python train.py --mlp_ratio=4 --inner_norm=false --loss="cross_entropy"
Rows from block 2 of a small sound classifier, named by matrix and row number. Rows with one number belong to one neuron. Each number is 128 + 32 x the weight over its row's rms, rounded and kept within 0 to 255. All counts start at 0. Numbers have three digits each.
After each neuron's rows are labels from the 100 clips, of 14848, where the neuron reaches its highest value: "responds to" is what is common among them. Only what is clearly more common there than usual is listed. The data: chords played on synthesised instruments. In brackets: how many of the 100, against the usual share in percent.
# fc1: MLP up (model.blocks.2.mlp.fc1.weight, 768x192), inputs 96-191
# fc2: MLP down (model.blocks.2.mlp.fc2.weight, 192x768, transposed), outputs 96-191

fc1.695:149103177118152141211147104131137156119094127125140123107158156118152113114122056127082120118136179114131095139066121145086149164057142099143168209139118099141153072177145103123100126082111181152105136112086105136126101120108097090111145070153071133120107146098123128095108134027111113119
fc2.695:141156115145114137121130123132040162098135084095104152139093169126090106120132131146131160144156190106100169178136140124109156097095094111171109174091111123160151136145098117168091125118064154094134178109116180102111115121125134121122134138110158153164081175094178100054127150117124091131
responds to: the note G# (95 vs 29.5); root: G# (73 vs 8.5); power chord (48 vs 8.4)

fc1.391:163131173145095181110115182160159119169101086158159134099125105123141200161152095144077095165151096135132096140139121121191134177126066104080142141175159087157140092119118121109117099167082151141125120114143200150112124164093150095136122152106173138060173170118092153118174120143136157106
fc2.391:109115143120105153127138092173150141122189079184115146132178126137128121133152108137092154206081124125154119167156099133147172123173114146105173092116173151111053083141166099104190118099165170151159148170158158119106149153097122118120073155129168140104144145153133099094152119170081156119
responds to: the note A (97 vs 30); the note C (89 vs 29.8); the note E (61 vs 30.5); root: A (48 vs 8.7)

fc1.544:154065102128132154160096143105121120137124163136139117134114157161129140099115151093107151125154129117121123134161191085096088144148092184127110120150148133144142169128114133139160120082069162165117155144057100092117117110194138074115164199136154093093138205112155116056122088092172154138
fc2.544:156137126101191163116131103143073111110124162181132093130091143119116123096067165158109096092115085109069125144106102060159121144150131115143068197110119103127153105085102106209070142125112116093070170155170100152140160112174141126054088126151093112080135150140161125069132151128127128112
responds to: the note C# (100 vs 29.9); arpeggio (100 vs 49.8); playing: arpeggio down (84 vs 24.9); root: C# (29 vs 8.3)

fc1.552:158156123134064133116119206062161134132150132149087092084124197145092070154110157072162136149128104138124138094138158145101139146134162093164172091126144116127135166034140071112105158122090175102144095151130086116095128174107092129108163112120151102080140086097128097068140147151170074138
fc2.552:148147171110130087132127137138116141144062122104092112137062105136094089200119186054123120121132162088143131112135071172102163126145126115145163152136107163181151150106153116113132105100179106143126134137098137110094071229185160119187140174114142109156148117129160092128101151129123141171
responds to: power chord (54 vs 8.4); root: E (49 vs 8.2)

fc1.260:087124129139167099123171112125061171119162058155121142128116164144155094161139158153082121109216105173126155080182174132081101127164170080120039123065121105132112130138120104178157134092141170105135113118095066142153147141113061097132141170037134097110158144135166117108159164149169023127
fc2.260:098195115093165108129126165176099097088112099193146087148115158111127088154153170135163117145097147089115109112092147128171223157117156154113108143119207127104087147100169132117115078152068154106105088169160141176162119106153084040173089126153132129212157149155113103076065145166182150103
responds to: the note E (99 vs 30.5); marimba-like (54 vs 8.3); vibraphone-like (42 vs 8.3)

fc1.656:118095103133069141079126191175138096126099092130103143120147127111131155116145116141149090106107096136086126141187139128147164156142147172062135039122114117119135143143086101135139098106135119077174111102166054154104094115069143122101141182119110104125168168213162165108114150195175094125
fc2.656:155124105131126107177144096142125118121148138150113131188136130139133054141130090147107150166126105108199168084115131088174166118159147067105116135120166127073139138054120110038134157162120147120085163169090087138163175166068144163094108106094140177102139088147143134129143102155145186151
responds to: the note E (64 vs 30.5); root: A (41 vs 8.7); square lead (35 vs 8.4)

fc1.366:090130139133147110090094138173061124118088145103076097168096136129155166161149125143147180144086172128117123119120106126148186111086135209151129072137118123159155137104096135184154071160080119108157161176105165109093163139111088197166145106122167137166153142155097118125106134154137076190
fc2.366:188122166102129151206154146099141127143137103101106128050089154128101136107181086094126097187151103087161133151118129126150139143134088143103175194114106134168102189156115129163125198111137157099110099111062118124196081155148144101139140122133070097121120155191132123139101133083166041128
responds to: power chord (54 vs 8.4); piano-like (42 vs 8.3)

fc1.76:083095093108106151145084139112116110128146104118099153127151110153148188158100183131132159133091106133096128097094149110199113122126144119106134154206123195124147157117149097146102145094123117158088123070113117156119161127111025129151123100134085108124088168107130125134177121142078126169
fc2.76:116130113067078111175111103166185144113134135140150188107150115212130115159127142127101118134092102143132136105154153077113140145132147134111150109125135139099209122060116165096132122151148171164110104150168161122107090085116096134063162140119119107110168114124108121100150097165127100134
responds to: the note C# (63 vs 29.9); clipping (46 vs 7.8); text has "clipped" (45 vs 7.8)

fc1.670:095096105012105165157073100111104110104120132152141044149114156079118153104095118131148157065066099255138040191116120107151140119140132126108113107146064126150137148123153160100136116140134095127146130138090131156137153251130126108138104126132117153076097150145148138105107139153152133152
fc2.670:137092174054120108160165210137129136169127130149148104088199117182138122128157125168129145110090103104126169127141099083000149132161151133108153140063170180133127101100133098100153076088143108134156155146157128196168139134172129098123119146155135094072113139146052165103104139154105138099
responds to: square lead (56 vs 8.4)

fc1.703:124097089149124187146121095082145107177125143132164104104152145148149142114117124093127119126164163085115095108168152130090151067119142116203064156084148091135127137060075082156115090154107118129176131147172139120152112141124136099181118142101136151151173133124114127047172159145163112118
fc2.703:101113182183130170131137085070170165130120118108137169102138110129083137148096073141119121161108137173090160095111171195129105123114128193148061173134142112145120217069069136082179127102096092134065148214137068186171152123156130105133127054099149138093167102124170120105119177113132096136
responds to: the note A (84 vs 30); the note C# (73 vs 29.9); the note E (66 vs 30.5); root: A (43 vs 8.7)

fc1.650:105059137131132130089104152170132120178172159121186164117146124118126134103106130110112239165095124121158193160058124079138115117163112127094152123145120176146150118153102075125077079098106048123133113162111152073132192128089079079125121124136151058166124120106099132107147101136119103139
fc2.650:158135127101164138070084165137121124099169183103084094139161152202109134138152065131088132143162095168194101141148118087140095159136113131089126083099216116095078167125113128137162123140095102190107101154158144114148094139108185142164144133072110170187085125126175188149142127168147108067
responds to: the note G# (62 vs 29.5)

fc1.382:126190104137147123099154067153074169115063178164122143131132148118129169147082093071179124120092167103150111076144166160109144174072168129111169185106096178142085110093142033171140103138182155128075091099124104123105148116189118146156131096123130123170147101062132127085107099172134168136
fc2.382:120147147124095108152106128106098095101125129182116120151129105135128116143166123131117109106082210125119075166162147124116116072151158142181140107115089163093104108124217149125161126158089150063178134099190124119119115163135150133090159124094086125181198068084193122124088129127063191091
responds to: the note G# (96 vs 29.5); vibraphone-like (54 vs 8.3); root: C# (53 vs 8.3); instrument: marimba-like (44 vs 8.3)

fc1.387:099087136134071186167103133105144137112100076115049121200160074140138117137097129111130087161093134137102132129153107142122166102132136123139140127130119108132147079116134201084089128135182147103099181068082129130135108100161182141099127082180142139131137202155148136152117166157081107063
fc2.387:147156149162155126140120136135164132105102148148136103117122100126131159131120167081187250166137111157122138129148119140097089140148157156096149111119123182108079107130102109104138128071123102157093127147151096156140120072145125119152107156104092154181144164113146072152109160169022139143
responds to: the note G# (94 vs 29.5); the note B (93 vs 30); the note F (89 vs 29.4); text has "dominant" (48 vs 17.1)

fc1.645:107166138163123147074133125131147133161151127126083124083163144114148128122134121144099060112154172159144125119121110136196103154107147145119196139099137180155098128119094123102094111149087106128149139138128084126146143105180187128128129139093110055045080127178191150166154063090084120117
fc2.645:092153140107132114082084163140062078142119110107185155113072127107114133168156126135094089161118155158155157153132126091103092099177137164101140155159147120138151088117034117106111173102112137118085193120113159107138168116125153156119160107137106143161148112137087055142146123150154061177
responds to: the note C# (86 vs 29.9); root: F# (33 vs 8.4); root: C# (25 vs 8.3)

fc1.751:086119116099099136090088119146120186101183100141138105114178120119146150118220144140142152143119178137142114143105126128111144135141122100081162156083134091115092108156142123132115084145159142077155155144100142125154117128169156101077071204119111114120119150077119121113111143133155181139
fc2.751:101092107088082176120134140137074082135167128188156123181148092153113140151083145131197063102136172131115163095175204102122174113168145109172140124129124142100022188149147158163164171111096093136105117144104132139084138128144132168167088105111115097156134125085118116118081085101131140084
responds to: the note A (79 vs 30); vibraphone-like (47 vs 8.3); marimba-like (36 vs 8.3)

fc1.110:094112133142077117131132173120175114155104127123118101141109078133040146055194120096131133126183108138112146092170073157099063128091084138109055148074144139150124171152142130159114116129093118161115107219062124148121093162110224146108108140151178112167107129145119109173142073106083112166
fc2.110:151108109171117137153078065156066123137174203110137183116125102106166119125164112133129132145103165179080094130099096099095075096120121125203091112198145156176118093115196126156109112076117124229142135165158147154102140168123130109133153149131111152108123152150145114107108122177112086114
responds to: power chord (54 vs 8.4); root: G (54 vs 8.4)

fc1.513:103155123132148112156130087111128131147071142104166102130136136095153135109163140116205140119096122110151130116102093148119070026127078171190125167136130158181126151086119160107176151103139153067173176138134109126159116121114114108068131121166170110162153150129170122115124177099070135100
fc2.513:185128085074123132131198141125107105170090100181179135116131146169169125106100108111123120143115142146104126127148132134118074086108172155139104154121081153118131085121120125123073175119090126111143126139101046141142128188155100114077079147163122153033133135128157074185138125169056120084
responds to: the note C# (75 vs 29.9); the note F# (60 vs 30.1); root: F# (42 vs 8.4); instrument: horn-like (28 vs 8.4)

fc1.476:129148166157172118066122124119141109143120085137091140156154169132134135112098098091144155124056149115114138132161142135134130148112124144060121099163138144136145142127222133153213104182134155094142125138160123153121114137139151196115172071127225102150108161060116096137185095108096090146
fc2.476:116145153144189093147083104150147107175104143132130130121138178155154085151119097103135159131105121124148188149119136129139131167104078138101159148137109107103091134126078154165122091045173094101099132133112107138129151233138207159073166114105137120147132137096108075210153096109165098191
responds to: square lead (63 vs 8.4); clarinet-like (30 vs 8.4)

fc1.210:169126141119159154079119205105134172168165114126110136120121132124160150112192146134048133122147095124097105144149128128159145070103106110134137180100127062116149119148108108076162188168133116132155106048096110101084130108123157087067112134078137082138159123147089110150085147181090079098
fc2.210:205147106098149098103141157172161046142096153173163165111127145099118137160114052076095159155098163112107056157111112139160105130129172178106078062118162137112081151122174121135113127093112118169142140120104135149103091149182138147056113094142078189120145063139117091098154165151116132146
responds to: the note G# (98 vs 29.5); the note C# (95 vs 29.9); root: C# (48 vs 8.3); square lead (41 vs 8.4)

fc1.657:108182138105184139083135101180118081128187078137102142060137174148119119175109126089117120144177120124118141123098149098140170140081081095144102142091130201147095092158160173092078111064194099171145113184137097083171150131161115101134135104119108093131124105105088099202170166176111093111
fc2.657:160083095108150123108073147157162140087120125164161151157144133139118125179130109131127140151134108124110091130112138187124126157094134171060140081153133070148136173162160104128161153162119119101173090119076090141135155150118101183094087167105130184136091152142103131142144172134150111137
responds to: the note A (94 vs 30); the note C (86 vs 29.8); organ-like (68 vs 8.2); quality: diminished (34 vs 8.3)

fc1.404:065140125146041100154089152074127135100179140148143122139140088111136130104128121070124130177120124149108136108145118171128195093140086087050131166160106096146163119098146070110150118153139177192080200114118180149131159121096053113128114137144090164155104117122070160143142090167113160137
fc2.404:132112133153083160171127124115077088107109101137100154118185158155077100101166124121107112172118079099138154164084136084150110166114069175102182103119067123090048131109129111199073114075177099115133157160115127129139106117129107135124140146167132149162178064124163141145151132176133080138
responds to: power chord (66 vs 8.4); root: B (66 vs 8.3)

fc1.762:127109111134116134133075114095158105131107110132146023145136150164131136088136121121167100176115108171139218097174128152099125084085126080119138158147207125186094172145139125141109089149140167135083151130114135163114134117090159066070131123106154163167177186145097131128146169131147139114
fc2.762:118088111128148168137191093097125147142147112193167092081158130141135131143099162119127112112119156176098139090138089140161102079129166153162098111105187183115107044129138153114101139152133120169102158156144128184218105177177153072150119111135136083099156153117102158157133132105183136173
responds to: square lead (37 vs 8.4)

fc1.528:186130138121132186121125122186152215124048125148136132125108149135064128088133073109164124121155118112108127137086076074089171158175171156130156170112141223131140172125080115106145140154157152130126155108050168129108131141187104180068124158104105113170120066164139115096155146184145148145
fc2.528:143101156144190114140108102113111066151127157192133086169114129119101164166101147202099135185110157058117143117153167163139102138138070190152158120160094072090116108138111052123170084152116119088108143176124130150158108130136159139198114071110107049144064144176174129100104123185099106106
responds to: the note E (97 vs 30.5); the note C# (82 vs 29.9); vibraphone-like (61 vs 8.3); root: A (52 vs 8.7)

fc1.161:136119179146216133131121102104123109170184074131112160158108148098082131102135147147130086101132090109102148104092163116132127177057130112210134113113117171128073131112082165144160099082106081090146087141134115125179159148112112159094127180139097083127138164165157091081199183133153184161
fc2.161:142098130101130124122124108098069146148113176146125126101166126108079197126132178136139160150150149166158085080174172137130087161158105115189110111103130082143128119181151116085123162115108110122075087153125187134138142136126129153114068150097136162144135111154134115133163064135133099142
responds to: the note A (98 vs 30); white noise (37 vs 7.7); root: D (32 vs 8.2); instrument: horn-like (26 vs 8.4)

fc1.555:140055175152149111086165156168081142153134134131158136142073144124131147122057121176094152088112130105107106135056101108136086134073151118118151144114187102110153161186171137117203149117165142129131110099142156134130095160131139140123099187129091115101190069179068121090121198130085147126
fc2.555:107093171091109169171138115143149097122124164122097118153146107097130135168113147153146061172092104179149170124103101149147139122157125098131146129157175110120229095127078094162123095108167108147124177178102185108132183133121131080203082069096145131137101128151068154123117152102107100035
responds to: the note G# (82 vs 29.5); square lead (41 vs 8.4); instrument: clarinet-like (30 vs 8.4)

fc1.394:078146123105089079115082181104115130099058125147155151161140080118101143117192095081093082142181109132099103118159149167049141119126099135125142154107112128150152093100162112135066145114124124101153151123071126089098160124133076100076135083176085092167161132118082129155144102194112178191
fc2.394:143120117112163158150152118122128106148177179092079118125130160099080164135177114179101137167095136162088122146105158054151138184095070125134106126152144141148123092082112164176120145100140108124172157180142150074143106168071149063107177186070082134149109146106127095108136141165119130149
responds to: power chord (87 vs 8.4); root: B (51 vs 8.3)

fc1.653:126130187144145150126080153081122146061195035131116157170146168101161167120073106109122132159151129125115142108093091137135076098125117145189171139117107127147122108143165035095095126162124157087167099132151175163158157143122121084083129116103116125125105131132133088083133136170165193134
fc2.653:177096076103127112097133116133130060177094120217117129128142104176159121170119096117074122116070137155108151157098144047115107145167132120057097145107126140207139136116129139083113167190163152131102159135156132116073126114150130175150166118132187137157137122224141127152189152144045085125
responds to: the note C# (62 vs 29.9); white noise (29 vs 7.7); root: F# (26 vs 8.4)